Weights of a small audio captioner.
Model: 2.81M parameters, log mel input, encoder arch ecapa_tdnn, encoder norm batchnorm, encoder activation silu, encoder depths [12], encoder widths [192], decoder width 128, decoder layers 7, decoder norm rmsnorm, decoder activation squared_relu.
Training: adamw at rate 0.0019, 4800 steps.
Data: trained on notes from a synthesiser with random patches, 78125 training examples, 2.9 epochs.
Rows from block 4 of the text decoder of a small audio captioner, named by matrix and row number. Rows with one number belong to one neuron. Each number is 50 + 12 x the weight over its row's rms, rounded and kept within 0 to 99. All counts start at 0.
After each neuron's rows are labels from the 100 texts, of 14976, where the neuron reaches its highest value: "fires on" is the input token at the peak. Only what is clearly more common there than usual is listed. The data: notes from a synthesiser with random patches.
# fc1: MLP up (decoder.blocks.4.mlp.fc1.weight, 512x128), inputs 0-127
# fc2: MLP down (decoder.blocks.4.mlp.fc2.weight, 128x512, transposed), outputs 0-127

fc1.140:46 41 62 44 44 39 62 34 37 59 39 34 42 54 54 57 34 59 45 28 45 53 66 57 66 52 43 64 43 42 63 66 52 34 57 55 43 69 51 61 55 49 44 47 25 51 43 48 63 60 49 65 64 54 47 41 30 46 51 61 61 50 27 25 64 73 57 63 27 50 75 54 52 61 42 39 45 34 52 28 58 31 28 53 56 35 34 43 49 45 52 52 48 21 65 45 42 47 54 47 72 69 42 35 23 34 58 52 57 52 57 41 53 68 47 44 66 42 34 27 63 48 50 44 40 55 34 48
fc2.140:53 32 40 40 50 49 51 47 44 26 57 62 38 46 48 54 46 55 52 61 69 56 74 87 32 62 54 56 52 42 29 70 68 69 49 58 36 70 43 63 39 44 47 52 26 50 55 46 46 44 62 37 43 53 63 34 38 53 55 33 72 51 44 66 53 25 53 52 67 41 59 53 47 56 58 27 46 42 34 48 43 53 45 50 17 58 49 33 68 39 53 52 69 58 56 64 51 72 65 62 59 42 59 41 29 49 61 47 51 35 54 42 47 63 60 55 71 51 41 40 45 42 28 35 55 50 41 49
fires on: "narrow"

fc1.434:74 37 60 66 55 55 55 41 47 43 47 66 37 65 38 43 47 43 41 55 67 58 53 45 34 47 48 49 72 46 46 60 49 50 61 30 65 52 43 50 61 43 72 69 52 52 54 48 58 49 60 45 38 42 40 45 50 43 52 40 67 68 28 38 40 41 61 67 61 52 45 61 59 45 57 48 33 60 34 41 32 59 63 66 59 32 62 34 60 23 34 59 41 48 59 40 35 40 33 55 65 41 40 30 55 27 53 32 59 62 37 47 34 34 38 54 44 33 28 78 43 45 41 50 18 60 52 41
fc2.434:53 59 63 45 38 58 51 53 45 59 61 53 41 36 72 58 29 62 42 54 68 50 61 44 60 45 40 55 44 51 56 71 64 52 45 60 55 39 61 48 66 68 60 66 50 58 44 52 71 38 36 61 41 39 41 43 64 53 35 56 44 50 51 53 50 79 76 38 42 57 72 43 40 70 39 52 35 29 72 67 42 52 27 48 46 46 51 68 38 48 52 43 52 66 40 60 51 53 62 68 60 74 43 53 57 34 61 73 53 51 26 51 45 49 72 29 75 51 41 49 64 58 52 45 25 66 55 40
fires on: "bass"

fc1.318:56 35 58 58 55 62 63 48 60 36 58 48 54 35 61 42 60 26 46 59 44 46 42 42 37 47 82 62 58 45 50 44 59 66 47 70 47 54 39 44 70 56 93 39 48 53 41 46 48 61 55 39 41 53 60 68 35 26 49 46 32 45 60 40 52 46 62 55 61 69 56 73 39 44 54 16 67 25 53 67 56 39 61 57 40 46 56 37 58 41 53 75 52 40 47 63 59 50 45 50 25 42 52 51 61 57 59 44 76 52 42 30 48 35 44 54 50 46 56 39 55 62 54 61 58 43 40 32
fc2.318:37 57 49 44 48 29 70 38 30 48 49 44 57 45 44 57 63 64 20 41 54 56 23 51 45 51 52 38 43 57 41 57 47 68 51 50 52 65 68 57 50 29 50 75 49 67 54 49 47 65 32 53 34 47 45 53 45 58 43 38 23 42 49 51 05 60 40 49 60 79 63 58 52 39 35 65 57 51 58 54 61 44 61 48 35 58 30 51 74 38 63 47 54 47 43 56 37 29 50 59 41 54 59 45 55 59 45 47 38 36 54 38 44 41 41 29 48 42 53 32 62 43 36 42 74 53 52 54
fires on: ","

fc1.261:46 46 57 36 61 39 56 48 55 47 32 53 49 43 49 51 33 57 54 46 35 63 56 52 43 74 69 53 70 53 70 44 54 57 66 62 38 58 52 55 62 43 68 23 47 51 41 59 59 37 49 50 46 39 68 68 43 47 31 44 72 46 59 45 56 76 46 64 61 61 53 51 38 73 57 31 60 43 44 55 55 25 45 60 23 49 47 43 40 40 64 44 65 58 54 31 42 70 73 77 56 64 56 58 68 46 65 66 34 49 35 44 44 48 47 33 62 47 59 40 44 33 66 42 44 67 58 34
fc2.261:60 60 42 51 42 74 68 61 40 52 47 70 41 31 33 52 56 50 27 38 45 36 50 53 30 42 57 39 42 67 65 74 59 45 45 47 45 56 41 44 37 53 35 54 28 70 67 48 41 56 23 47 47 30 41 53 59 51 62 63 47 44 53 50 44 57 80 32 52 51 70 53 38 53 39 51 32 38 57 73 50 46 63 55 58 68 46 56 71 49 62 32 40 34 39 59 51 72 36 56 34 65 58 32 51 54 46 44 50 51 58 49 31 62 61 69 75 37 50 52 47 56 43 45 39 61 52 69
fires on: "pluck"; "harmonic"; "tremolo"; "resonance"

fc1.213:45 56 62 74 37 53 40 61 55 49 35 26 44 52 33 51 41 36 48 38 49 80 50 43 62 70 30 60 57 44 34 54 52 39 51 63 64 39 44 57 48 70 67 46 57 62 60 48 58 40 61 42 67 35 48 40 34 44 53 47 49 48 59 51 38 63 60 40 56 33 62 75 48 53 51 43 57 21 43 51 41 30 37 52 39 37 29 44 36 49 66 50 50 40 68 72 19 64 64 53 34 34 43 48 44 57 48 54 65 58 47 46 50 44 45 59 42 33 42 52 39 54 30 45 84 60 46 64
fc2.213:32 54 49 32 59 54 50 64 46 36 43 45 49 52 54 51 75 47 40 66 57 33 55 38 38 39 43 24 47 22 45 36 54 42 88 48 67 57 66 55 63 38 52 36 69 48 44 71 48 50 42 59 47 56 47 56 42 43 53 47 30 53 46 36 59 54 61 52 54 45 46 58 43 40 60 59 56 31 37 31 52 69 63 47 55 64 43 54 51 57 47 57 36 76 53 50 41 15 46 29 50 29 56 49 82 46 60 44 36 58 51 28 47 51 45 37 50 28 48 46 43 48 46 40 54 77 45 44
fires on: "inharmonic"

fc1.497:59 41 58 56 48 50 60 68 39 38 45 50 36 67 41 41 58 57 43 26 50 40 35 37 43 36 56 28 54 48 69 43 51 67 69 46 43 62 45 49 80 74 73 45 63 35 45 61 46 51 62 46 55 64 50 48 49 39 73 64 55 65 26 57 59 73 65 57 58 42 72 61 40 65 47 67 59 45 68 48 35 61 61 32 29 46 56 28 52 44 45 44 54 59 59 61 76 65 55 61 44 39 25 35 46 49 65 55 48 58 52 46 41 54 53 51 67 58 48 72 47 54 51 51 54 37 45 35
fc2.497:53 56 72 40 46 64 58 30 46 51 60 57 49 33 30 65 50 60 32 35 42 59 39 66 38 55 67 58 38 45 48 68 40 44 56 66 56 59 63 56 76 63 51 69 55 78 45 52 47 46 62 56 37 38 53 56 54 48 25 44 58 54 54 42 35 62 38 38 48 57 69 58 59 31 28 77 51 52 58 72 36 34 50 57 70 59 49 67 44 48 67 51 43 45 41 74 54 48 46 52 47 58 32 49 62 49 60 53 58 22 45 44 37 54 40 55 33 52 40 34 65 34 43 60 34 61 50 31
fires on: "narrow"

fc1.349:63 60 56 73 70 40 59 43 52 35 67 59 42 40 46 35 36 52 33 28 28 52 57 52 33 57 50 54 59 43 63 46 56 49 66 67 36 42 44 62 40 37 69 61 56 53 54 64 40 37 45 61 48 51 58 66 60 47 62 53 44 41 56 63 68 73 38 58 39 41 47 66 23 73 38 37 57 17 48 55 51 44 65 48 33 43 47 38 68 48 51 41 61 63 56 36 60 46 79 61 63 45 69 50 50 37 49 55 40 61 54 58 43 55 37 33 49 30 70 40 45 55 47 48 46 27 42 62
fc2.349:34 23 54 25 65 45 61 65 71 46 46 38 51 61 72 56 30 24 60 55 72 32 48 55 70 64 40 36 66 53 62 56 51 36 68 41 46 45 58 56 59 72 63 79 38 31 51 31 52 57 54 66 43 33 51 63 33 44 37 45 39 41 55 61 51 37 34 63 62 36 51 48 52 55 63 43 55 54 47 24 63 57 43 42 54 40 34 62 48 40 48 56 59 70 48 55 63 49 61 37 45 53 57 65 54 56 55 45 31 47 58 51 33 42 35 38 38 29 48 45 50 48 44 68 58 48 48 63
fires on: "narrow"; "low"; "band"

fc1.266:30 35 43 61 61 33 49 38 48 64 54 49 49 61 61 47 58 44 22 39 24 79 34 33 63 44 46 51 65 53 56 35 44 49 76 65 44 40 63 33 56 14 56 46 54 76 51 69 45 36 45 46 67 41 40 46 59 56 79 65 59 56 65 33 73 56 50 46 43 49 45 64 44 40 62 44 47 60 41 49 57 61 52 43 46 53 48 53 52 32 71 59 55 57 56 55 52 44 58 70 50 35 55 45 61 39 56 32 41 48 34 40 51 52 58 70 35 71 60 56 37 34 39 47 52 51 43 47
fc2.266:55 36 47 41 47 49 54 23 36 29 45 43 46 51 40 44 36 73 59 39 53 30 62 14 60 61 70 64 47 64 54 39 71 49 60 31 33 54 60 56 51 50 57 58 31 65 60 68 51 39 51 47 44 67 53 41 51 51 17 51 62 43 41 50 48 47 36 41 52 61 50 43 38 59 56 53 20 49 62 41 55 36 50 70 27 50 40 36 56 52 69 63 48 58 37 43 81 39 57 60 70 55 40 59 71 57 59 68 68 60 65 44 54 45 49 58 55 45 51 47 61 40 60 53 55 51 39 39
fires on: "hard"; "filter"

fc1.327:28 48 43 47 51 47 55 52 50 57 58 58 15 58 74 43 46 70 65 58 47 50 58 56 14 55 35 47 49 66 57 56 41 49 46 30 31 36 41 47 31 65 39 38 41 49 41 74 60 43 40 26 55 43 53 44 50 57 50 57 67 38 40 80 68 52 45 72 49 41 64 51 51 61 49 46 55 63 36 41 60 35 54 78 35 33 49 46 39 42 61 83 62 50 59 53 57 45 62 49 40 47 29 57 53 57 63 44 56 39 46 46 57 36 32 58 56 40 41 53 49 39 61 37 58 49 65 48
fc2.327:38 44 70 51 59 50 42 54 34 59 48 45 29 60 52 44 45 54 54 69 38 47 23 55 27 56 51 46 41 52 47 64 68 45 46 74 23 52 57 45 36 61 30 58 65 38 60 50 52 63 65 30 32 47 60 57 52 45 69 54 48 31 48 48 49 36 35 55 28 32 75 59 47 44 49 35 66 40 32 36 49 36 54 62 46 49 46 53 31 40 73 64 73 65 56 67 64 47 64 33 35 42 36 58 59 58 59 41 64 49 49 55 52 41 16 56 56 56 50 50 52 53 61 45 42 34 39 49
fires on: ","

fc1.407:54 21 51 31 59 54 57 52 42 38 57 35 46 69 43 60 42 41 48 27 55 42 54 54 42 53 65 49 46 39 42 45 63 61 51 50 40 51 64 35 65 52 54 43 73 27 50 68 49 57 62 72 58 56 61 45 42 25 71 42 66 30 50 45 41 56 37 57 37 67 47 61 71 79 53 40 55 36 67 53 48 52 49 48 36 46 50 38 67 48 60 53 47 44 36 48 61 54 51 63 58 50 48 55 49 29 80 41 60 34 48 36 48 67 21 56 48 26 52 50 57 34 68 58 34 58 36 30
fc2.407:57 60 49 38 60 43 53 42 53 66 48 48 52 50 48 85 32 64 51 54 53 58 48 80 57 61 62 63 66 48 43 38 43 47 71 48 22 44 54 49 27 56 43 51 61 47 05 53 54 57 55 59 47 56 54 51 46 54 53 55 37 56 65 54 57 41 50 55 43 42 53 53 40 54 43 51 50 23 65 53 40 68 62 49 55 36 56 62 54 49 48 20 58 34 48 50 77 68 60 46 69 38 46 42 35 48 61 50 46 33 36 44 65 37 56 46 32 72 38 28 43 62 38 43 32 45 50 38
fires on: "narrow"

fc1.196:45 23 54 57 37 26 42 67 48 30 33 21 45 50 48 59 45 56 35 46 50 61 51 62 42 67 44 49 46 66 72 51 79 50 55 49 56 41 24 43 47 42 65 31 52 58 38 65 45 35 68 74 47 34 43 54 34 45 47 31 57 38 52 59 50 55 63 56 54 60 60 55 43 72 48 60 26 46 35 60 70 47 40 44 49 41 36 29 34 56 47 68 45 44 60 59 66 42 53 68 38 38 36 45 60 48 56 36 35 56 36 68 65 41 54 42 65 42 35 44 41 42 61 45 55 45 68 50
fc2.196:60 70 52 55 59 60 64 66 37 45 47 74 54 55 52 46 56 43 36 59 84 37 43 55 36 53 60 46 59 07 45 52 37 75 49 65 66 50 48 56 42 67 51 45 59 62 71 33 37 60 45 55 64 65 37 74 39 61 33 53 49 44 41 61 54 67 60 60 40 49 66 43 64 37 39 57 41 57 39 64 43 58 58 36 60 40 43 68 46 36 35 46 55 50 39 59 42 66 59 39 65 40 58 39 56 37 49 54 27 41 46 19 56 77 46 49 54 46 40 55 54 54 50 35 54 52 54 43
fires on: "inharmonic"

fc1.440:49 49 25 57 55 29 75 69 28 29 42 53 54 51 38 41 53 36 41 23 39 68 49 51 30 51 55 30 42 42 62 65 50 43 53 76 43 42 51 71 42 48 60 46 52 55 52 56 22 43 54 40 65 50 40 48 32 63 42 59 63 57 51 43 47 55 61 56 52 40 69 53 58 61 36 47 43 43 40 59 52 33 62 50 22 41 34 49 85 39 56 39 50 58 55 48 55 47 74 43 32 47 46 39 52 48 42 39 46 40 57 53 38 56 62 50 56 26 55 57 43 46 28 36 73 50 66 60
fc2.440:47 48 64 64 65 64 44 45 57 34 00 45 59 54 70 64 64 35 40 46 67 44 51 30 38 68 53 49 64 40 69 49 48 33 67 45 52 45 45 61 70 65 56 54 47 40 35 39 51 59 77 49 49 59 59 41 55 52 55 46 52 41 45 64 54 47 52 33 61 38 23 40 39 57 55 54 42 48 61 39 43 77 53 62 60 57 38 67 39 46 68 67 42 54 48 55 67 33 57 45 27 60 67 70 49 40 51 38 39 55 62 58 50 60 58 47 35 43 47 40 45 61 74 50 54 48 42 53
fires on: "bass"

fc1.289:57 38 63 42 59 40 63 48 22 44 40 50 50 47 21 57 61 65 42 46 30 47 44 48 35 49 53 60 68 74 33 53 54 36 51 59 60 32 61 52 67 62 74 41 43 46 61 37 45 32 54 38 46 53 58 42 42 39 72 28 77 44 64 60 44 31 52 47 55 55 41 60 54 81 34 63 47 46 55 45 35 50 47 56 61 46 44 61 52 57 58 55 39 58 74 60 52 53 66 62 30 41 62 59 51 30 62 32 22 45 60 47 48 62 43 61 63 39 54 49 47 51 28 54 30 45 58 37
fc2.289:46 58 50 33 74 51 45 54 59 54 42 47 51 67 71 50 44 55 68 55 71 55 58 53 43 60 52 41 36 38 55 64 39 55 69 23 37 43 28 60 45 55 74 40 43 47 57 54 45 58 58 53 66 55 24 53 37 51 49 60 44 46 50 60 77 46 73 65 38 47 47 62 60 74 68 41 50 27 29 54 52 49 44 38 58 40 62 51 52 38 48 51 89 56 32 42 67 23 39 59 54 62 68 43 63 41 54 37 58 59 38 37 42 42 59 63 49 34 61 53 49 51 55 42 63 53 59 59
fires on: "bass"

fc1.43:53 47 65 47 65 25 59 62 49 45 57 43 51 57 44 56 49 55 30 49 42 34 44 41 58 54 58 58 37 31 43 54 59 64 68 44 36 51 55 37 63 84 65 37 54 38 22 73 49 47 56 65 67 55 47 65 41 27 53 39 67 52 33 62 37 55 65 45 59 55 51 47 35 51 64 50 48 34 49 39 44 58 38 53 43 39 49 53 50 48 80 28 47 44 61 31 68 78 73 55 46 59 30 39 42 40 69 56 56 49 62 73 53 55 37 60 55 46 54 34 53 49 53 42 72 47 59 41
fc2.43:59 56 42 43 41 49 61 47 45 44 52 60 58 37 48 30 30 37 53 30 36 39 53 71 76 63 39 55 62 46 50 41 55 69 58 57 38 34 51 51 55 70 39 58 53 37 33 44 52 38 49 72 37 39 45 43 48 43 69 36 61 34 51 60 56 42 34 44 38 63 72 46 73 42 56 38 70 55 66 44 43 50 60 48 59 25 43 49 68 28 58 38 45 55 51 56 77 61 57 63 65 49 36 45 35 63 66 58 52 33 46 45 76 63 48 56 38 67 58 36 57 58 21 60 48 49 55 34
fires on: "narrow"

fc1.129:74 60 50 26 48 51 49 43 56 24 39 42 53 52 48 40 59 59 40 58 61 50 71 53 38 34 50 34 51 42 46 34 66 64 57 58 46 56 40 56 37 60 75 51 35 40 67 41 60 70 53 51 30 27 52 59 38 22 50 59 68 56 44 45 46 58 64 49 39 58 47 38 37 42 64 19 41 36 49 50 62 49 32 57 35 27 41 37 46 24 51 61 55 44 42 44 66 49 55 61 52 55 43 23 51 48 34 51 52 47 32 47 47 49 45 57 66 33 51 61 43 48 44 31 55 51 82 43
fc2.129:34 53 50 48 67 45 44 45 73 40 42 61 34 27 67 39 34 29 45 66 50 59 47 49 48 59 32 50 46 70 44 23 55 44 63 59 67 46 57 46 65 57 42 53 45 58 54 43 58 52 54 55 43 32 52 58 59 41 33 55 33 44 28 49 36 53 54 51 52 47 61 48 47 49 44 66 80 49 56 46 28 39 40 42 56 64 42 61 48 89 54 58 48 81 67 28 35 60 52 37 58 41 40 63 53 63 59 51 40 57 56 42 17 47 42 30 30 53 40 59 52 40 56 56 52 63 43 46
fires on: "bass"

fc1.337:51 57 50 44 47 53 52 35 67 31 66 44 54 57 52 51 50 39 50 37 65 66 55 51 50 65 86 63 64 56 61 55 46 55 49 62 47 43 41 37 64 47 73 35 48 50 65 66 45 51 62 40 57 25 59 56 66 26 28 50 68 36 49 63 67 55 44 45 72 68 53 33 56 58 46 35 42 40 55 24 47 38 54 64 41 32 53 67 42 41 72 53 41 33 31 61 55 55 60 69 39 36 43 49 55 37 53 38 39 39 37 55 24 42 60 64 50 43 35 62 53 63 39 37 45 37 60 36
fc2.337:51 59 47 38 51 73 31 55 74 32 24 36 48 46 55 58 59 47 58 73 43 48 49 49 49 57 66 63 31 37 55 46 52 34 66 46 58 46 38 51 72 76 66 41 56 47 54 68 42 69 61 78 69 42 37 55 47 64 25 54 59 42 43 34 42 48 56 40 45 50 43 56 40 56 40 39 43 48 48 55 59 49 46 40 55 59 65 56 68 61 50 50 63 53 57 35 65 52 55 60 42 37 64 70 46 33 69 17 42 36 41 46 48 49 49 60 50 62 57 63 43 52 69 86 46 50 47 63
fires on: "inharmonic"

fc1.150:60 48 34 67 73 44 74 43 40 44 26 41 49 57 34 57 61 62 49 32 37 53 66 56 40 63 74 40 67 57 68 51 57 39 65 63 39 24 55 57 55 62 70 40 62 41 52 28 38 46 63 45 62 54 55 54 52 57 46 45 76 39 58 61 67 68 53 53 45 55 50 55 20 55 53 41 16 51 67 45 48 59 56 65 57 48 57 48 42 56 38 67 37 52 43 46 37 54 74 44 45 61 52 58 57 42 57 32 57 49 54 67 60 57 58 48 75 55 60 43 38 45 63 35 33 56 55 43
fc2.150:71 47 34 46 36 36 48 60 70 46 53 23 58 46 72 52 59 68 72 49 51 62 47 39 53 46 51 61 61 37 51 36 60 58 57 42 43 59 44 43 43 38 52 37 54 28 25 45 28 45 51 45 65 60 34 51 55 39 49 76 72 47 51 53 76 48 63 51 71 54 29 56 43 47 33 50 36 41 53 71 46 61 38 47 31 40 68 34 54 50 41 37 65 66 49 32 69 42 56 69 59 50 69 58 27 53 56 43 32 39 68 62 52 34 64 47 55 63 62 48 55 46 57 56 40 55 42 44
fires on: "pluck"; "gate"; "wobble"; "pad"

fc1.153:60 36 48 46 58 44 48 33 39 32 43 42 42 25 39 55 49 53 34 43 58 69 50 27 33 63 49 62 44 56 60 41 76 62 57 40 36 50 45 50 58 35 59 30 75 65 46 88 36 34 53 53 55 40 63 51 38 51 50 45 73 40 36 57 28 70 57 60 38 53 52 47 37 57 28 42 39 35 40 57 37 50 57 44 39 44 20 46 60 46 42 43 47 57 55 56 71 60 73 59 48 36 45 35 56 55 50 29 44 61 62 47 70 60 47 45 43 34 50 49 51 49 52 35 46 38 58 30
fc2.153:66 53 27 66 46 35 25 42 79 47 35 40 10 31 62 77 40 59 48 58 55 59 55 71 51 48 51 56 45 49 48 41 52 63 60 73 31 50 40 42 55 60 49 49 22 63 44 52 54 63 56 54 31 65 65 42 56 42 39 54 44 52 41 29 42 48 51 48 66 36 42 44 40 52 56 57 53 37 49 64 48 59 51 38 52 42 52 49 54 73 48 34 64 42 44 43 64 60 46 36 47 36 65 61 39 64 71 64 43 44 64 52 63 61 57 53 50 61 54 70 40 26 50 40 40 36 42 64
fires on: "narrow"; "no"

fc1.461:67 51 62 59 85 38 58 46 59 33 63 64 38 40 51 47 53 42 42 46 56 54 33 26 58 40 47 60 68 53 54 39 47 75 62 41 64 58 50 39 41 42 40 41 73 42 62 61 38 50 45 20 64 73 34 37 75 46 60 67 51 49 43 36 46 47 61 65 36 45 49 48 44 43 40 49 61 51 57 70 44 46 61 57 45 30 68 64 41 45 45 59 56 61 62 32 59 49 76 60 73 47 56 39 67 54 52 57 43 61 57 63 33 40 51 58 48 40 49 52 52 38 21 54 62 50 54 69
fc2.461:50 48 46 51 40 67 65 35 27 63 70 65 52 69 50 38 45 60 56 35 46 58 52 46 57 68 76 54 74 72 63 59 52 57 43 53 34 36 53 55 49 54 52 47 30 66 53 58 56 50 31 53 28 53 48 21 39 53 35 69 72 26 65 63 68 41 31 48 56 54 43 32 66 63 56 38 44 47 41 36 55 43 53 51 43 33 48 50 59 39 56 66 31 41 55 37 51 63 46 64 64 71 40 58 61 39 53 72 48 65 38 57 65 51 65 55 47 40 43 51 61 66 47 40 63 49 49 32
fires on: "hard"

fc1.208:36 49 67 58 50 52 41 49 46 45 45 41 50 59 48 44 49 34 51 36 57 49 76 55 41 56 58 68 38 44 43 45 43 51 37 65 49 35 33 48 37 52 55 29 56 61 59 42 66 59 52 60 46 27 70 63 61 23 49 36 58 51 78 68 53 59 72 55 40 56 64 55 58 64 52 56 59 36 54 33 47 40 57 61 42 30 59 74 51 38 49 47 18 30 35 30 61 53 60 66 58 42 50 44 53 56 48 45 53 32 34 47 48 61 48 78 42 26 34 68 54 62 43 33 31 43 61 44
fc2.208:56 43 54 09 70 46 47 55 60 32 34 52 48 36 48 37 45 53 51 72 63 40 44 46 38 54 50 37 24 46 49 56 50 43 76 28 51 64 41 42 54 28 70 44 49 58 45 64 50 49 56 55 58 53 46 68 41 67 34 47 61 41 31 44 65 59 44 39 52 48 37 48 44 79 39 48 59 46 42 50 58 45 39 40 51 44 51 71 32 70 64 47 55 68 47 39 82 37 49 60 48 53 75 57 55 39 54 26 53 46 47 46 36 48 41 36 58 58 34 42 68 37 62 55 48 67 42 47
fires on: "bass"

fc1.343:45 44 65 31 66 47 65 57 35 57 46 26 50 54 50 56 45 55 47 46 35 44 48 67 47 53 36 35 44 60 43 52 52 54 60 58 45 53 56 52 64 52 57 27 36 39 51 65 50 46 38 71 40 60 60 34 58 31 84 70 66 73 28 70 52 50 56 41 66 69 47 65 40 71 50 48 83 54 61 49 59 60 36 50 51 39 64 20 66 39 40 45 69 42 48 61 56 59 49 54 61 41 40 53 47 41 70 48 61 33 47 54 55 55 44 57 61 71 49 56 40 43 50 31 41 46 47 24
fc2.343:49 37 63 33 47 55 40 28 45 48 59 54 59 35 38 67 61 76 62 47 45 50 61 63 62 45 68 69 55 56 38 68 75 60 52 53 37 47 54 56 43 55 58 68 52 72 39 72 77 44 55 37 67 51 56 45 45 44 33 39 52 34 43 52 57 54 36 63 41 47 57 63 32 39 37 58 42 34 65 57 44 44 53 87 45 42 69 39 45 38 55 41 49 49 62 57 51 58 74 66 47 37 36 31 62 46 43 67 44 52 51 58 38 58 66 69 45 70 35 29 51 44 48 40 43 54 47 31
fires on: "narrow"; "ring"

fc1.253:50 52 52 58 66 23 65 38 60 26 55 39 48 55 56 43 67 63 53 45 30 43 24 56 48 51 53 63 53 58 63 63 62 48 52 43 56 39 45 64 19 36 68 65 45 65 58 37 51 51 47 26 84 36 47 56 60 37 53 46 57 39 47 39 62 46 62 43 61 65 59 59 53 74 65 37 51 42 54 46 60 44 43 60 30 21 58 44 62 39 30 52 46 50 65 59 57 65 39 82 42 37 38 48 50 48 56 51 48 53 49 50 40 50 42 46 45 37 70 57 47 47 28 32 44 63 67 52
fc2.253:65 61 56 50 39 54 72 61 73 59 66 47 57 31 61 46 42 59 53 69 46 51 43 75 57 64 29 51 38 27 46 43 44 51 63 43 36 42 79 51 67 68 47 53 54 51 32 49 49 58 36 47 47 24 48 52 49 39 77 60 42 48 61 60 33 48 61 56 39 46 56 45 39 48 63 38 69 53 52 37 52 53 32 55 58 61 45 58 69 52 41 34 46 62 46 23 43 44 46 44 54 43 35 63 70 31 28 44 51 45 63 45 29 53 39 59 52 42 20 46 40 47 41 64 59 67 69 51
fires on: "bass"

fc1.222:69 67 59 45 51 43 55 39 22 48 48 27 45 54 47 24 43 61 26 48 61 56 54 45 44 55 38 57 51 50 67 57 59 51 78 37 46 44 48 78 42 51 48 49 32 54 56 64 46 49 59 35 52 53 54 56 42 56 31 60 57 56 36 48 41 46 56 39 67 38 41 48 54 60 69 41 20 55 55 59 50 46 49 80 44 28 52 35 33 58 50 55 57 49 46 63 54 54 59 56 58 47 53 22 51 60 75 55 64 48 52 63 64 71 48 24 52 40 45 55 69 35 49 51 73 27 44 37
fc2.222:49 54 41 56 30 52 27 69 60 33 38 55 26 38 58 81 50 66 50 84 67 43 58 56 44 43 34 71 43 37 66 62 66 68 44 60 50 48 39 50 53 50 45 46 50 44 54 43 66 83 54 40 33 71 44 34 69 52 53 40 53 67 45 30 40 56 83 56 47 43 60 53 52 54 46 39 61 42 35 59 54 54 31 43 66 54 49 35 37 51 55 60 44 35 47 53 47 56 53 44 59 30 65 60 53 46 53 40 44 48 26 45 54 47 58 63 46 50 33 58 37 34 44 42 46 53 49 38
fires on: ","; "filter"

fc1.118:52 47 45 54 69 41 48 79 41 21 44 36 46 74 30 59 47 49 59 41 45 58 48 59 42 60 43 62 61 32 53 53 52 51 80 61 64 49 62 45 53 35 63 51 37 51 53 82 49 59 49 55 42 47 54 52 54 44 39 29 70 55 51 39 44 60 58 50 49 55 67 58 30 62 49 22 53 46 50 28 49 44 31 71 37 40 36 64 49 37 63 68 66 55 70 71 65 45 72 59 45 45 49 58 77 43 50 50 49 61 48 55 47 53 49 35 62 53 40 54 48 38 55 51 76 64 39 64
fc2.118:49 38 55 52 32 38 50 58 50 44 35 62 69 46 48 47 68 39 28 45 42 38 42 37 53 51 50 46 53 40 66 66 54 43 57 71 51 60 67 60 44 50 51 53 67 47 51 49 38 55 56 42 47 47 39 57 43 60 59 54 30 44 45 42 59 29 37 37 40 48 59 86 36 53 68 48 32 36 42 56 37 65 76 57 46 58 43 52 44 36 69 53 39 49 57 62 53 45 53 69 51 30 42 29 72 48 73 31 31 52 46 24 24 74 55 40 61 40 41 57 25 48 58 55 37 63 45 60
fires on: "inharmonic"; "harmonic"

fc1.360:40 30 47 54 42 56 60 42 43 73 34 55 63 51 25 50 39 59 48 37 56 67 54 62 71 66 46 62 49 58 51 56 52 60 49 45 39 44 47 43 53 50 48 64 50 60 33 52 56 26 33 42 72 54 51 68 51 41 42 54 75 28 67 53 73 43 48 51 64 45 59 61 44 49 89 62 59 55 51 60 55 40 45 65 40 42 49 34 27 32 61 41 41 53 42 63 46 65 64 46 25 44 45 42 53 72 41 55 48 47 50 39 57 56 70 61 45 62 59 51 42 50 26 45 47 61 84 53
fc2.360:45 34 51 70 54 52 49 23 55 68 50 77 40 53 55 37 54 54 45 60 31 34 65 47 34 43 56 45 53 74 64 61 64 54 37 41 66 59 50 44 41 49 50 42 29 51 61 81 51 48 41 34 36 55 66 34 30 31 48 43 50 60 38 42 57 46 43 45 47 60 47 53 26 47 42 39 31 42 51 48 72 26 50 58 49 34 50 44 51 47 45 65 29 52 55 48 65 41 44 67 68 62 42 60 66 41 69 39 61 64 75 44 39 64 65 37 68 58 42 69 47 55 51 54 60 34 37 48
fires on: "hard"